From a checkpoint of a small image classifier: arch convnext, norm rmsnorm.
Rows from expert 21 of block 3, named by matrix and row number. Rows with one number belong to one neuron. Each number is 50 + 15 x the weight over its row's rms, rounded and kept within 0 to 99. All counts start at 0. After the name is the row's rms in percent of the matrix's.
# up: expert up (model.blocks.3.mlp.up, 32x128x128), inputs 0-127
# down: expert down (model.blocks.3.mlp.down, 32x128x128, transposed), outputs 0-127
up.25 134:53 50 49 51 48 45 68 00 50 36 17 21 45 50 99 50 31 40 63 50 50 43 49 39 23 50 14 45 48 51 49 50 50 47 29 20 52 36 74 50 56 46 49 51 52 47 49 40 56 50 08 49 47 50 50 52 50 49 48 08 52 52 50 35 50 44 50 50 46 50 40 50 50 78 51 47 33 49 48 50 50 50 50 50 49 50 49 50 51 60 52 89 46 50 35 55 21 60 94 47 50 48 50 51 56 51 50 55 03 08 50 50 50 50 54 52 35 49 50 48 55 46 52 50 52 50 42 50
down.25 067:50 50 44 49 50 47 51 43 56 49 55 68 52 54 52 99 49 50 50 47 49 50 50 40 50 38 50 49 51 50 51 51 47 51 50 49 40 48 60 59 50 48 49 49 56 67 55 47 51 50 50 47 59 51 51 50 50 51 99 46 35 05 53 50 46 45 58 49 49 57 50 22 51 47 49 50 51 50 51 51 51 56 50 50 49 45 95 56 51 51 62 50 50 49 50 51 50 50 28 50 51 53 50 50 54 30 46 48 47 72 50 50 50 50 50 44 51 51 47 58 51 48 50 49 57 40 50 50
up.26 173:49 50 64 50 52 66 50 50 52 86 50 56 48 34 50 50 50 50 50 54 00 49 50 64 52 99 50 50 50 84 50 62 50 50 50 50 48 50 50 49 50 50 22 50 60 50 52 50 50 48 50 50 50 50 50 50 65 53 22 49 36 51 51 55 50 50 52 56 50 47 50 51 50 45 67 50 50 54 50 49 76 52 24 49 49 51 50 50 50 47 50 50 50 51 51 50 71 49 50 29 48 50 00 48 37 50 50 51 50 66 50 78 54 49 75 50 50 50 48 36 49 54 49 50 50 51 50 68
down.26 174:49 50 39 50 50 60 50 51 50 36 46 50 50 50 99 00 50 51 49 50 50 50 51 65 50 47 50 51 51 51 51 50 50 48 50 50 47 84 41 50 50 50 92 50 49 50 49 50 49 50 50 50 50 50 50 54 50 50 41 51 50 50 46 53 50 50 50 50 50 53 50 68 50 58 49 50 50 49 49 43 49 46 91 51 49 50 50 50 50 50 51 50 50 50 50 49 35 75 51 51 48 50 50 50 48 50 49 50 50 49 50 99 50 50 57 59 50 50 53 50 50 52 50 50 50 50 51 50
up.29 127:33 50 50 49 52 43 50 50 49 20 23 50 45 43 50 50 50 52 06 00 60 50 49 22 43 50 49 40 52 38 49 43 44 50 06 54 53 35 49 51 50 50 51 50 48 37 52 49 52 47 50 47 50 48 50 50 52 49 50 50 63 50 41 47 51 25 50 49 51 51 44 56 42 53 51 31 00 52 51 51 50 04 46 46 50 58 50 50 50 42 99 42 50 50 51 91 45 50 52 90 53 50 45 48 66 50 50 49 52 50 50 51 48 50 50 70 35 32 55 64 55 50 51 62 50 63 50 52
down.29 185:50 49 50 50 50 31 50 50 49 50 60 50 51 50 00 99 49 50 52 50 50 56 50 42 57 50 53 50 48 50 50 50 50 50 50 47 53 38 52 50 48 50 44 54 50 47 58 51 51 50 52 48 58 50 50 45 50 50 81 50 59 50 54 49 50 28 50 50 50 73 50 36 44 50 50 50 94 50 50 54 58 50 47 48 50 50 45 50 47 46 55 48 50 47 50 50 50 22 50 50 50 49 49 49 53 50 50 51 58 50 51 50 49 50 41 08 48 50 39 50 55 49 48 50 50 48 50 49
up.30 096:48 51 40 47 51 27 53 39 51 25 24 33 25 41 51 50 51 27 46 41 82 42 29 46 20 51 44 33 72 37 50 48 50 48 25 55 44 30 55 50 57 67 58 49 07 31 49 32 50 49 27 62 54 60 52 44 38 43 52 30 73 50 48 41 49 30 57 51 50 52 35 58 50 76 31 26 15 50 51 50 17 41 71 41 38 64 34 54 49 63 94 43 47 28 28 54 06 56 53 76 54 50 53 46 60 44 40 50 51 38 50 50 28 53 36 58 35 49 68 62 82 51 55 70 61 58 50 33
down.30 043:54 50 51 13 51 40 55 50 52 44 57 56 50 54 50 90 37 50 64 98 50 71 50 49 78 53 52 50 49 50 64 55 50 51 50 56 68 41 50 66 50 49 26 38 61 50 51 72 63 50 63 32 88 53 22 50 49 67 76 44 49 22 52 51 38 47 67 25 52 60 49 07 50 50 49 51 61 54 39 52 83 50 51 47 53 47 52 49 23 50 98 49 58 49 51 50 52 31 50 43 41 49 50 47 62 47 47 51 53 53 51 50 60 49 63 35 51 54 45 48 55 42 60 49 36 00 50 44
up.31 095:53 50 50 49 17 47 99 24 23 44 20 48 49 51 99 50 47 47 52 49 57 50 27 31 50 50 07 45 50 50 50 50 50 03 47 49 56 38 85 50 51 65 51 50 48 46 51 48 53 50 49 50 49 49 51 48 51 50 50 00 50 50 49 49 51 39 45 51 50 51 28 50 50 52 49 21 43 52 50 49 38 51 54 50 50 50 48 50 49 50 83 69 49 27 45 52 42 48 74 50 53 54 50 50 55 50 47 56 31 34 50 24 45 50 50 52 39 48 54 55 57 51 51 51 41 52 46 42
down.31 131:50 50 50 50 50 43 50 50 51 50 58 55 51 50 00 99 48 50 50 50 50 50 50 48 50 50 50 50 50 50 50 51 49 50 51 50 50 34 57 56 49 49 44 50 69 51 52 50 50 50 59 49 53 50 50 50 50 50 99 49 50 44 52 50 50 50 50 50 50 50 50 28 50 50 50 50 69 50 55 50 52 51 50 49 50 50 50 53 50 50 68 50 50 49 50 51 50 49 50 49 51 50 50 50 53 49 49 50 50 79 50 50 50 50 50 02 50 50 48 50 50 48 50 50 50 43 50 49
up.32 150:59 50 44 55 41 49 89 16 55 19 26 11 54 92 94 50 24 45 58 52 50 00 49 46 32 52 41 47 39 50 47 49 20 49 19 50 58 42 50 45 52 40 49 52 55 35 52 43 54 49 17 41 50 48 49 50 46 44 49 21 52 50 51 50 51 24 70 47 46 50 36 51 50 67 49 44 26 63 51 57 56 46 52 48 50 51 47 48 48 75 50 50 50 48 36 53 17 68 99 48 51 51 50 49 52 63 47 50 00 50 50 49 50 50 38 51 40 44 50 50 63 47 50 52 50 51 35 54
down.32 108:51 50 38 50 50 45 75 31 53 49 53 98 50 50 53 99 50 51 50 30 40 60 48 50 50 43 50 47 50 49 50 52 49 50 53 20 40 49 54 55 47 50 50 35 55 50 53 50 54 50 50 50 51 50 53 48 73 49 93 39 50 48 38 50 45 48 77 47 47 61 50 23 51 48 50 50 50 49 54 49 52 61 49 44 52 48 99 52 55 50 53 35 51 50 50 53 50 50 28 47 52 50 50 50 53 43 38 43 50 51 49 50 50 51 50 49 59 50 50 50 49 45 54 57 50 25 51 50
up.33 089:50 50 55 50 49 52 35 52 34 54 56 51 69 43 50 54 49 53 47 50 48 51 72 45 57 71 56 51 48 50 49 51 48 50 50 55 51 53 48 48 46 40 50 50 54 55 55 53 50 49 58 39 59 50 54 52 49 00 51 54 45 53 50 53 50 56 50 47 46 48 51 50 50 47 50 56 61 50 63 99 73 44 46 50 50 53 54 52 00 48 54 46 51 50 51 48 51 99 45 53 55 57 47 48 45 45 50 35 50 52 50 54 50 46 49 51 54 54 46 46 37 63 49 35 43 50 57 69
down.33 081:48 50 49 51 51 55 50 43 79 50 37 50 40 50 49 00 50 50 41 48 53 50 67 50 51 50 48 54 49 50 52 48 43 46 43 50 52 48 51 51 52 30 51 55 58 50 50 41 39 33 49 51 46 49 50 61 48 83 49 53 46 51 67 56 52 45 52 50 52 51 54 51 49 63 46 36 56 47 37 83 48 45 45 63 49 58 53 50 48 52 43 51 50 50 52 49 48 50 54 53 50 56 50 51 39 50 71 54 49 49 49 42 54 41 52 54 53 59 54 51 54 53 50 00 50 53 58 57
up.34 140:45 49 51 47 51 46 50 51 67 00 50 53 51 55 47 50 53 50 03 48 53 45 41 51 48 42 50 50 50 45 50 15 51 57 52 48 55 38 49 50 50 50 23 55 48 50 15 50 50 59 50 51 53 50 50 56 52 50 66 50 50 43 48 50 50 49 50 50 52 51 50 48 50 50 49 47 50 58 29 49 25 23 49 49 51 64 52 51 00 50 52 41 50 51 49 68 38 53 50 50 50 08 50 50 49 49 50 54 58 43 50 52 50 51 50 50 50 45 59 52 50 47 48 52 99 52 48 51
down.34 140:53 50 63 47 50 40 44 50 49 49 56 49 75 49 13 58 50 46 50 51 50 49 44 51 58 52 51 49 49 12 24 51 50 99 50 50 51 45 47 50 48 49 13 57 53 49 50 53 50 00 50 50 50 49 49 50 67 50 50 49 54 50 52 10 50 50 52 51 49 59 44 50 50 48 45 50 56 50 52 50 56 50 45 49 52 56 48 50 19 50 50 49 50 50 28 51 50 31 50 49 49 46 50 50 50 50 46 58 50 50 50 50 75 50 23 37 50 52 49 48 48 50 48 60 50 49 48 50
up.35 135:58 50 27 52 23 49 83 12 50 44 35 37 50 52 95 50 27 25 72 54 50 39 49 48 12 48 49 50 42 50 49 50 50 50 50 44 61 49 53 49 52 44 51 48 58 38 52 20 70 49 11 50 50 48 51 50 50 50 50 23 66 50 47 50 50 23 58 47 44 50 36 50 50 57 50 48 24 59 50 49 51 50 58 50 50 49 47 50 48 54 50 64 50 50 18 51 05 55 99 48 50 50 54 50 52 59 40 61 17 45 50 50 50 52 41 50 33 47 50 49 66 43 51 52 50 50 00 51
down.35 101:51 50 46 50 50 48 62 35 54 49 56 72 50 51 55 99 49 50 50 37 49 57 50 50 50 50 49 49 50 50 50 52 48 51 53 49 42 45 50 65 35 47 50 49 66 50 52 50 58 50 60 49 59 51 50 50 51 50 99 37 51 47 50 50 46 36 66 50 50 68 50 33 51 47 49 50 50 51 51 51 54 54 50 49 50 50 71 57 56 50 53 41 50 50 50 55 50 48 47 49 50 50 49 49 51 41 46 49 50 54 50 50 50 50 50 48 50 52 49 51 50 48 50 50 51 44 56 50
up.36 073:35 50 50 46 51 14 50 50 31 00 45 01 50 41 49 50 52 56 49 20 60 53 49 50 47 61 50 50 52 49 50 47 49 50 14 60 56 00 49 52 46 49 56 50 53 45 57 50 48 47 49 50 50 31 49 52 50 50 50 53 63 50 45 43 50 46 49 50 74 53 50 59 50 52 52 45 04 58 50 50 50 13 44 49 50 50 50 50 52 48 94 48 38 51 54 63 50 50 51 68 65 49 43 46 59 62 52 47 53 49 50 50 48 50 50 55 49 50 52 77 73 47 51 50 48 60 50 55
down.36 162:50 50 50 50 50 30 50 50 50 50 54 50 50 50 00 99 50 50 50 50 50 51 50 45 50 50 50 49 50 50 50 50 50 50 50 49 51 49 56 50 50 50 39 51 54 50 56 50 50 50 57 49 53 50 50 47 50 50 96 50 52 50 53 46 50 43 50 50 50 50 49 46 50 50 50 50 66 50 50 50 55 50 50 49 50 50 50 50 50 49 51 50 50 50 50 52 50 47 50 50 50 50 50 50 51 50 50 51 50 50 49 50 49 50 44 29 50 50 48 49 51 49 49 50 50 49 50 50
up.37 127:50 50 50 50 50 50 41 50 77 50 50 51 50 50 50 46 99 60 50 49 50 51 50 51 50 20 50 50 50 56 50 09 50 50 51 54 61 54 50 55 75 31 51 47 21 51 50 51 27 50 50 30 51 49 00 50 50 50 50 84 50 50 50 43 50 33 50 50 43 50 50 48 48 50 50 50 09 28 51 50 50 50 59 50 51 50 00 50 50 50 49 12 50 99 88 51 56 73 45 55 49 49 70 50 50 50 50 50 51 50 50 50 50 66 50 50 50 49 69 50 50 28 50 50 50 50 67 50
down.37 145:53 50 00 50 50 50 44 50 50 52 50 61 50 47 50 16 50 50 52 50 86 50 50 50 51 40 50 50 43 50 50 50 50 49 50 50 50 24 49 34 50 19 50 74 28 50 50 50 00 47 48 50 50 50 50 44 50 50 41 83 49 52 50 30 50 51 73 51 49 65 49 50 50 00 51 50 50 41 50 33 49 50 45 51 50 50 38 44 50 45 50 49 50 50 52 50 50 51 33 50 50 50 50 49 32 50 50 54 61 78 52 45 50 49 49 45 49 47 03 51 50 51 50 51 50 50 50 50
up.38 076:48 50 47 39 48 50 54 50 48 26 44 50 50 37 50 50 50 51 49 37 53 50 53 50 46 52 50 50 52 44 50 49 48 50 00 57 50 21 50 52 49 50 60 50 43 45 50 49 47 46 49 49 52 47 49 50 50 50 50 50 84 50 43 41 50 43 49 56 73 52 50 58 50 64 53 48 18 50 50 49 49 23 46 37 51 49 50 48 51 49 99 46 26 51 50 53 50 51 51 77 50 50 46 31 84 50 51 50 51 50 50 50 47 50 50 70 49 27 51 99 80 50 50 46 50 75 49 52
down.38 130:50 50 50 50 50 43 50 50 50 49 53 51 50 50 00 99 50 50 52 49 50 50 50 42 51 50 51 49 49 50 50 50 50 50 52 49 51 49 55 50 50 50 43 51 50 49 54 51 51 50 53 48 53 50 50 45 50 50 95 50 50 50 51 48 50 33 50 52 50 51 50 43 51 50 50 50 63 51 50 52 66 50 50 38 50 50 50 49 47 49 68 50 50 49 50 51 50 35 50 49 51 47 50 49 64 50 51 52 50 53 50 50 49 50 47 19 45 50 47 50 53 48 44 50 50 28 50 50
up.39 168:37 50 00 50 00 50 51 34 54 43 44 50 56 50 79 50 50 57 57 50 50 43 52 50 44 50 50 49 48 50 52 10 52 43 50 45 51 50 50 40 53 50 51 50 46 45 46 47 63 50 24 49 50 63 71 51 00 48 62 49 74 99 50 50 50 50 76 50 44 49 35 43 50 75 55 48 51 49 50 64 49 50 48 50 50 21 51 49 50 65 65 55 51 49 71 53 51 53 99 50 31 50 58 50 51 62 48 52 43 38 49 52 50 49 46 51 50 51 36 50 50 50 50 50 50 50 37 49
down.39 116:50 50 53 52 50 49 51 41 51 56 52 50 48 49 52 72 40 50 51 01 51 50 50 50 53 50 50 50 49 80 49 55 50 50 64 48 50 49 49 71 50 48 48 14 95 56 40 50 65 53 90 48 73 67 50 50 50 49 92 36 99 50 51 50 46 50 85 45 52 59 50 47 53 02 50 50 50 12 55 51 59 52 50 00 51 54 50 74 53 60 63 52 44 49 42 52 60 46 49 48 50 51 49 45 65 19 49 50 60 89 50 46 50 50 50 49 46 51 52 57 50 46 43 50 50 34 50 50
up.40 117:50 50 40 50 11 26 61 25 40 46 19 35 50 17 75 50 29 50 53 46 67 51 47 48 29 50 26 45 46 50 50 39 50 34 31 48 81 34 50 50 51 48 58 47 50 39 50 31 81 46 19 49 43 67 89 51 29 45 56 14 72 52 47 49 50 18 50 47 49 50 36 51 50 72 51 32 40 50 50 74 41 49 52 50 49 51 41 48 50 51 88 71 40 20 49 60 14 70 95 51 49 50 55 50 69 50 45 51 20 34 50 45 49 51 52 51 17 49 49 53 57 50 52 52 52 50 49 51
down.40 071:50 50 47 50 50 49 55 49 53 50 54 51 51 56 52 99 48 52 50 48 50 52 50 50 50 50 50 50 50 50 50 54 48 51 54 49 50 48 50 61 50 48 50 49 74 51 52 50 67 53 71 48 66 54 50 50 50 49 99 39 54 40 49 50 48 50 50 49 50 70 50 37 51 43 49 50 51 13 50 50 55 55 50 45 49 50 55 57 54 50 87 50 50 49 50 53 50 48 50 49 51 50 47 48 58 49 46 47 49 51 50 50 50 50 50 20 48 52 49 50 51 43 50 50 51 43 50 47
up.42 036:52 50 50 50 50 49 62 49 50 49 50 49 50 50 51 49 50 49 51 49 51 49 50 50 50 50 50 50 50 51 49 52 49 50 10 52 49 48 52 50 50 50 51 49 48 50 50 52 49 58 48 52 52 47 50 50 50 50 50 49 50 50 45 50 50 00 50 49 53 52 50 49 50 51 49 49 00 59 51 49 50 23 65 52 50 51 00 55 50 50 77 46 41 51 50 54 51 35 51 45 50 49 45 50 52 51 51 50 50 46 50 50 50 49 49 50 50 42 49 51 52 38 52 43 51 50 47 50
down.42 065:50 50 51 50 49 49 48 50 48 50 56 50 51 50 50 99 50 50 53 49 50 50 50 50 51 50 51 50 51 49 51 50 51 50 50 48 52 50 32 50 49 51 50 56 52 50 51 60 51 50 52 49 52 50 50 50 50 50 74 50 50 49 51 46 50 45 50 50 50 99 50 41 49 00 51 50 89 51 50 50 50 50 50 50 50 50 10 50 50 50 51 47 50 50 50 50 50 50 49 50 50 50 50 49 51 50 51 50 75 58 51 50 49 50 50 27 50 49 25 49 52 49 49 53 50 49 49 50
up.44 169:54 50 50 53 30 50 58 06 54 29 33 19 61 64 95 50 39 42 57 52 50 08 49 32 05 55 47 50 50 51 50 49 35 50 46 26 50 45 57 46 53 49 46 53 50 36 50 45 60 50 16 45 50 50 49 51 49 50 47 37 51 50 51 53 50 34 62 50 48 50 46 57 50 59 50 48 09 60 47 49 51 47 51 47 50 50 48 48 49 71 50 50 52 50 35 50 28 49 99 49 60 49 54 47 53 69 50 50 00 50 50 49 50 48 23 51 38 46 50 50 75 41 50 52 50 51 07 50
down.44 088:51 51 16 50 51 48 70 03 54 49 53 99 50 50 57 99 49 53 41 00 26 61 50 49 50 41 50 45 52 50 53 54 48 50 51 35 35 43 64 57 44 49 51 40 58 50 51 49 54 50 50 53 51 50 53 43 88 51 60 35 49 49 33 51 40 49 77 44 49 53 50 26 50 48 50 52 57 51 59 51 52 66 49 51 51 48 99 52 59 50 54 27 50 50 50 53 50 48 20 49 52 50 50 50 51 23 34 41 46 52 48 50 50 52 52 49 53 51 49 51 49 46 53 52 51 50 72 48
up.45 114:42 50 33 42 00 47 73 50 50 31 37 48 50 48 50 49 50 51 22 37 64 50 44 38 49 48 42 50 50 39 53 28 47 50 25 55 59 00 49 50 49 59 52 49 46 43 51 47 53 49 48 51 50 45 54 49 50 50 70 50 70 50 43 48 51 21 52 57 58 51 49 56 50 54 52 25 34 54 50 48 47 28 50 26 51 51 50 50 49 45 99 50 38 50 26 99 50 40 73 72 51 54 49 30 74 50 50 54 52 43 50 50 49 52 50 62 31 49 52 79 60 49 51 50 46 81 48 46
down.45 178:50 50 50 50 50 31 50 50 50 50 56 50 52 50 00 99 49 50 51 49 50 51 50 50 55 51 50 50 49 50 50 51 50 51 50 48 51 32 50 50 47 49 50 50 50 50 50 50 51 50 57 50 51 50 50 49 50 50 99 50 53 50 50 50 50 46 50 50 50 60 50 48 50 26 50 50 70 50 50 52 65 50 50 47 50 50 50 50 50 49 61 49 50 47 50 50 50 44 50 50 50 50 50 49 58 50 50 50 50 50 50 50 49 50 47 06 44 50 46 50 51 48 49 50 50 48 50 50
up.47 128:51 50 51 00 70 50 48 52 50 53 54 50 99 48 49 50 50 50 49 68 50 70 50 50 77 19 50 70 49 50 50 54 60 51 57 50 50 60 47 49 12 50 52 50 50 53 31 61 50 49 54 56 50 50 57 51 52 99 50 51 50 47 53 50 50 53 50 50 53 49 52 50 50 50 50 83 64 49 52 38 50 51 50 08 71 46 52 44 50 46 00 91 50 49 49 15 52 50 44 51 51 53 50 33 50 45 50 51 51 53 50 49 65 51 50 51 51 51 41 51 49 50 47 48 50 56 51 50
down.47 114:50 50 49 65 50 59 50 50 50 50 42 50 49 51 99 00 50 50 50 50 50 50 51 50 31 50 50 52 49 50 50 50 50 50 50 82 50 50 64 50 51 50 50 49 35 50 17 50 50 50 50 50 42 49 50 50 50 50 15 51 53 50 31 56 50 50 50 50 49 00 52 51 76 50 48 50 00 49 50 50 00 50 50 29 50 52 50 36 50 50 49 50 50 50 50 00 50 50 50 50 50 50 50 31 50 54 50 43 51 50 50 50 50 51 51 66 51 50 52 51 48 51 33 50 49 34 50 50
up.48 058:50 50 50 19 61 48 46 50 52 44 49 50 56 63 50 50 50 22 50 50 53 49 53 48 49 53 50 50 50 47 56 50 47 58 18 50 32 50 49 50 51 49 50 50 26 49 00 50 45 48 48 46 50 51 99 45 50 43 53 51 53 50 48 48 45 50 51 61 62 51 51 53 51 52 47 50 48 28 53 49 50 25 50 39 51 00 49 49 99 49 52 54 19 48 34 49 49 50 50 96 77 50 51 44 70 50 85 50 51 50 50 50 48 52 49 50 50 45 52 79 62 49 50 50 55 64 51 49
down.48 069:50 49 50 51 49 51 49 50 33 31 51 52 49 50 50 58 50 50 53 50 36 50 50 18 45 50 56 49 50 50 48 48 52 49 54 50 50 51 99 49 50 51 49 49 46 47 50 50 50 52 51 50 52 60 50 49 49 49 50 51 50 51 49 49 50 50 50 99 35 10 50 46 99 50 50 54 50 52 50 50 50 52 50 00 51 50 46 49 49 49 50 50 51 41 50 50 50 50 50 49 51 42 49 00 42 51 51 48 50 51 50 51 50 50 41 49 34 50 51 51 50 48 03 50 47 05 50 50
up.49 082:50 50 50 99 46 46 50 51 49 50 52 51 44 54 49 51 50 50 50 49 56 57 49 54 52 49 48 47 48 53 50 49 52 51 56 49 82 50 43 50 53 47 50 50 51 52 54 50 53 51 53 51 50 50 49 52 51 50 47 50 50 48 52 46 50 50 49 00 32 50 50 52 50 50 55 50 55 55 49 50 25 74 57 98 50 50 51 43 52 50 49 50 60 50 52 53 50 52 49 31 48 47 77 87 45 52 42 59 51 50 50 51 60 53 53 53 52 51 50 49 38 58 50 48 49 00 50 50
down.49 116:50 50 56 00 50 47 50 50 50 52 50 49 50 50 50 58 50 50 48 50 51 50 50 50 51 50 50 50 50 49 50 50 50 55 43 49 51 50 51 49 48 49 50 50 62 50 51 47 50 50 47 53 46 51 49 49 52 50 50 50 45 51 52 47 49 50 50 00 48 50 44 50 09 50 50 48 49 49 51 51 51 50 49 99 50 47 42 63 51 51 46 52 49 58 50 53 50 51 50 50 51 52 52 73 45 52 50 50 50 50 50 45 50 48 43 49 56 50 45 40 49 50 99 52 50 61 50 51
up.50 065:41 50 49 45 51 49 50 50 40 00 28 50 50 38 50 50 51 56 50 45 51 52 52 49 48 51 49 50 52 50 50 47 49 50 19 58 53 22 50 53 50 50 56 49 68 49 51 50 48 50 43 50 51 33 81 49 50 50 49 54 89 50 41 41 50 49 49 58 68 52 50 57 51 52 53 48 04 53 24 50 50 00 45 46 51 50 50 50 51 48 83 50 42 56 53 53 50 00 51 87 55 50 44 43 77 55 53 49 50 49 50 50 49 50 51 50 50 47 50 88 99 50 51 46 50 63 50 53
down.50 155:50 50 50 50 50 40 50 50 50 50 55 50 50 50 00 99 43 50 51 50 50 50 50 41 50 50 50 50 50 50 50 50 50 50 52 50 50 50 56 50 50 50 46 51 50 50 52 64 50 50 56 49 52 50 50 48 50 50 93 50 64 50 51 48 50 43 50 51 50 50 49 49 51 42 50 50 62 50 50 50 50 52 50 47 50 50 50 49 50 49 51 49 50 50 50 51 52 45 50 50 50 47 50 49 52 50 50 51 50 50 50 50 49 50 46 26 47 50 48 49 51 49 47 50 50 48 50 50
up.51 147:53 50 50 51 49 50 51 13 50 46 45 00 51 49 82 49 28 46 62 51 51 42 51 21 43 49 29 50 50 50 50 49 45 47 50 40 51 49 51 50 53 50 48 53 50 34 50 47 62 52 10 50 45 51 60 54 50 50 50 44 50 50 50 50 50 46 47 49 48 51 47 61 50 74 51 46 33 50 44 49 49 50 51 50 50 50 50 52 65 73 50 62 48 50 43 50 38 50 94 21 50 50 72 51 61 84 48 53 00 46 50 50 51 50 52 50 49 49 51 47 72 42 50 50 54 48 00 49
down.51 120:51 51 37 49 55 48 51 00 52 49 61 84 51 51 51 69 49 51 39 41 39 51 50 46 50 27 50 49 51 50 60 51 42 50 53 50 44 45 51 57 49 48 50 50 65 50 52 50 53 50 50 49 67 50 50 50 56 50 59 48 51 48 50 50 48 49 50 50 51 85 50 26 49 50 50 50 63 50 51 50 52 54 50 54 50 49 99 54 50 55 52 50 50 50 50 50 50 50 30 50 50 50 50 49 52 00 47 49 29 67 50 49 50 50 50 48 51 51 49 50 51 49 50 50 52 50 50 46
up.52 039:30 50 00 50 22 39 57 49 43 39 46 49 50 16 51 50 50 55 50 21 65 58 50 50 41 61 49 51 51 50 50 46 46 47 13 60 54 38 51 57 40 52 57 50 77 47 51 50 51 45 47 50 50 45 50 52 49 45 99 52 99 53 44 26 51 24 50 49 65 51 48 55 50 51 49 47 37 62 50 51 49 50 39 51 48 50 54 44 55 54 93 52 42 50 50 59 47 51 54 57 48 50 51 50 73 96 85 50 49 49 50 50 36 49 49 50 49 53 49 85 76 48 52 51 49 63 49 50
down.52 078:50 50 50 50 50 23 50 50 50 50 56 51 50 50 00 99 50 51 50 49 50 50 50 49 50 50 51 49 49 50 50 50 50 50 50 49 50 49 55 50 50 49 46 49 65 50 52 50 50 51 50 50 51 51 50 48 50 49 99 49 51 50 53 50 50 50 50 50 50 51 49 49 44 50 50 50 59 50 54 50 72 50 50 48 50 50 50 72 49 49 51 50 50 50 50 50 50 32 50 50 53 50 50 49 72 50 50 50 50 52 50 50 49 50 48 32 49 50 46 50 51 48 49 50 51 50 50 50
up.53 140:52 50 50 51 48 44 77 38 51 43 29 27 49 49 81 50 25 36 63 50 50 38 50 50 41 53 11 22 47 50 46 50 53 47 00 55 56 27 51 50 57 30 51 50 51 46 51 43 50 49 00 43 50 50 49 47 42 44 47 13 50 57 48 50 50 40 50 50 48 55 35 52 49 64 51 34 42 50 51 50 50 57 51 50 49 50 50 45 91 50 74 67 32 28 49 60 25 98 73 51 28 51 50 50 51 45 19 66 36 14 49 49 48 35 65 51 49 46 51 50 58 48 51 51 50 50 24 52
down.53 124:48 50 50 50 50 49 50 09 50 37 63 50 50 51 51 99 50 50 51 48 48 50 49 47 50 32 51 48 53 46 53 50 50 50 51 50 50 43 49 61 50 50 44 50 73 50 62 50 52 51 78 47 71 51 51 50 51 45 99 45 47 13 61 49 50 33 60 52 50 56 49 24 53 48 49 50 50 50 50 49 53 53 50 40 49 50 99 70 52 50 70 50 50 49 50 55 51 49 33 46 50 50 31 50 52 50 48 51 50 77 50 50 50 51 24 49 50 50 50 50 54 49 50 51 55 00 50 45
up.56 088:32 50 49 50 50 50 51 50 49 09 38 50 50 50 50 50 53 50 50 47 53 50 51 50 18 50 50 49 53 50 50 23 49 50 32 53 51 39 50 52 50 50 50 50 48 40 50 50 50 48 44 50 53 43 50 51 50 49 50 50 54 50 40 44 50 00 50 49 52 51 49 52 50 52 51 28 18 51 50 50 50 00 49 50 50 51 50 50 49 49 99 39 50 51 51 85 51 50 51 53 50 33 44 50 51 50 51 50 50 42 50 51 25 50 50 50 50 50 50 58 53 50 51 48 50 55 50 51
down.56 125:50 50 51 50 50 50 50 50 50 50 61 50 63 50 00 99 50 50 52 50 50 51 49 48 60 50 51 50 49 50 50 50 47 55 51 47 52 43 35 50 50 50 40 56 50 50 59 53 52 50 50 48 62 50 50 48 50 50 91 50 50 50 57 46 50 28 50 50 50 76 50 30 46 26 50 50 99 51 50 50 69 50 35 49 50 51 50 51 49 49 51 48 50 50 50 79 50 37 50 50 51 42 50 49 52 50 50 54 54 50 51 50 49 49 36 14 45 50 45 49 55 49 46 50 50 48 50 50
up.60 123:54 50 47 53 10 45 56 00 49 47 26 32 46 50 99 50 18 46 65 50 50 52 50 37 38 50 22 46 54 51 49 48 41 21 50 00 61 50 56 50 53 46 50 38 52 44 50 07 51 50 19 50 50 72 55 50 50 49 65 34 54 52 50 50 50 44 43 45 38 50 38 44 50 61 48 44 22 50 47 52 50 50 53 51 48 52 50 52 49 52 51 64 48 51 40 51 51 46 99 45 50 50 55 51 55 57 50 51 00 46 50 51 41 52 49 53 07 48 50 49 50 46 50 52 52 46 46 50
down.60 121:50 50 48 50 50 49 51 49 52 50 53 50 50 52 00 99 50 50 50 49 50 50 50 43 50 50 49 50 50 49 50 54 47 51 53 44 49 50 55 58 49 49 50 51 57 54 51 50 52 53 50 49 54 51 50 49 53 50 95 49 51 37 50 50 49 48 56 50 50 50 50 36 51 49 50 50 50 50 51 50 51 52 50 50 50 50 60 52 50 50 53 48 50 50 50 51 50 50 49 49 51 50 50 47 51 42 49 49 49 51 50 50 50 50 52 42 50 53 49 51 50 46 50 50 52 50 50 50
up.62 112:50 50 54 50 46 42 74 35 46 43 14 50 19 50 80 50 46 51 59 46 60 55 50 33 36 41 41 49 58 35 44 41 35 38 45 51 67 33 47 42 38 50 55 39 47 25 56 00 45 41 49 50 49 46 55 41 52 50 98 00 51 40 49 50 52 06 12 45 50 53 26 50 50 52 50 45 23 64 51 48 48 50 50 50 34 68 12 54 51 41 56 70 51 50 44 62 30 50 70 55 53 49 49 50 59 51 48 50 51 46 50 34 16 57 57 55 00 50 60 52 54 41 52 50 49 50 43 51
down.62 172:50 50 50 50 50 50 51 50 51 50 52 51 51 52 00 99 49 50 50 49 50 53 50 48 50 50 50 50 50 49 50 53 48 50 51 49 50 46 52 54 47 49 47 50 52 50 52 50 51 50 54 50 55 50 50 49 50 50 92 50 51 50 49 50 48 46 50 50 50 51 50 50 50 50 50 50 53 50 50 50 52 51 50 49 50 50 50 51 51 50 51 44 50 50 50 50 50 48 50 50 51 50 50 49 54 48 49 50 50 50 50 50 50 50 51 39 47 50 49 50 51 46 50 50 51 50 50 49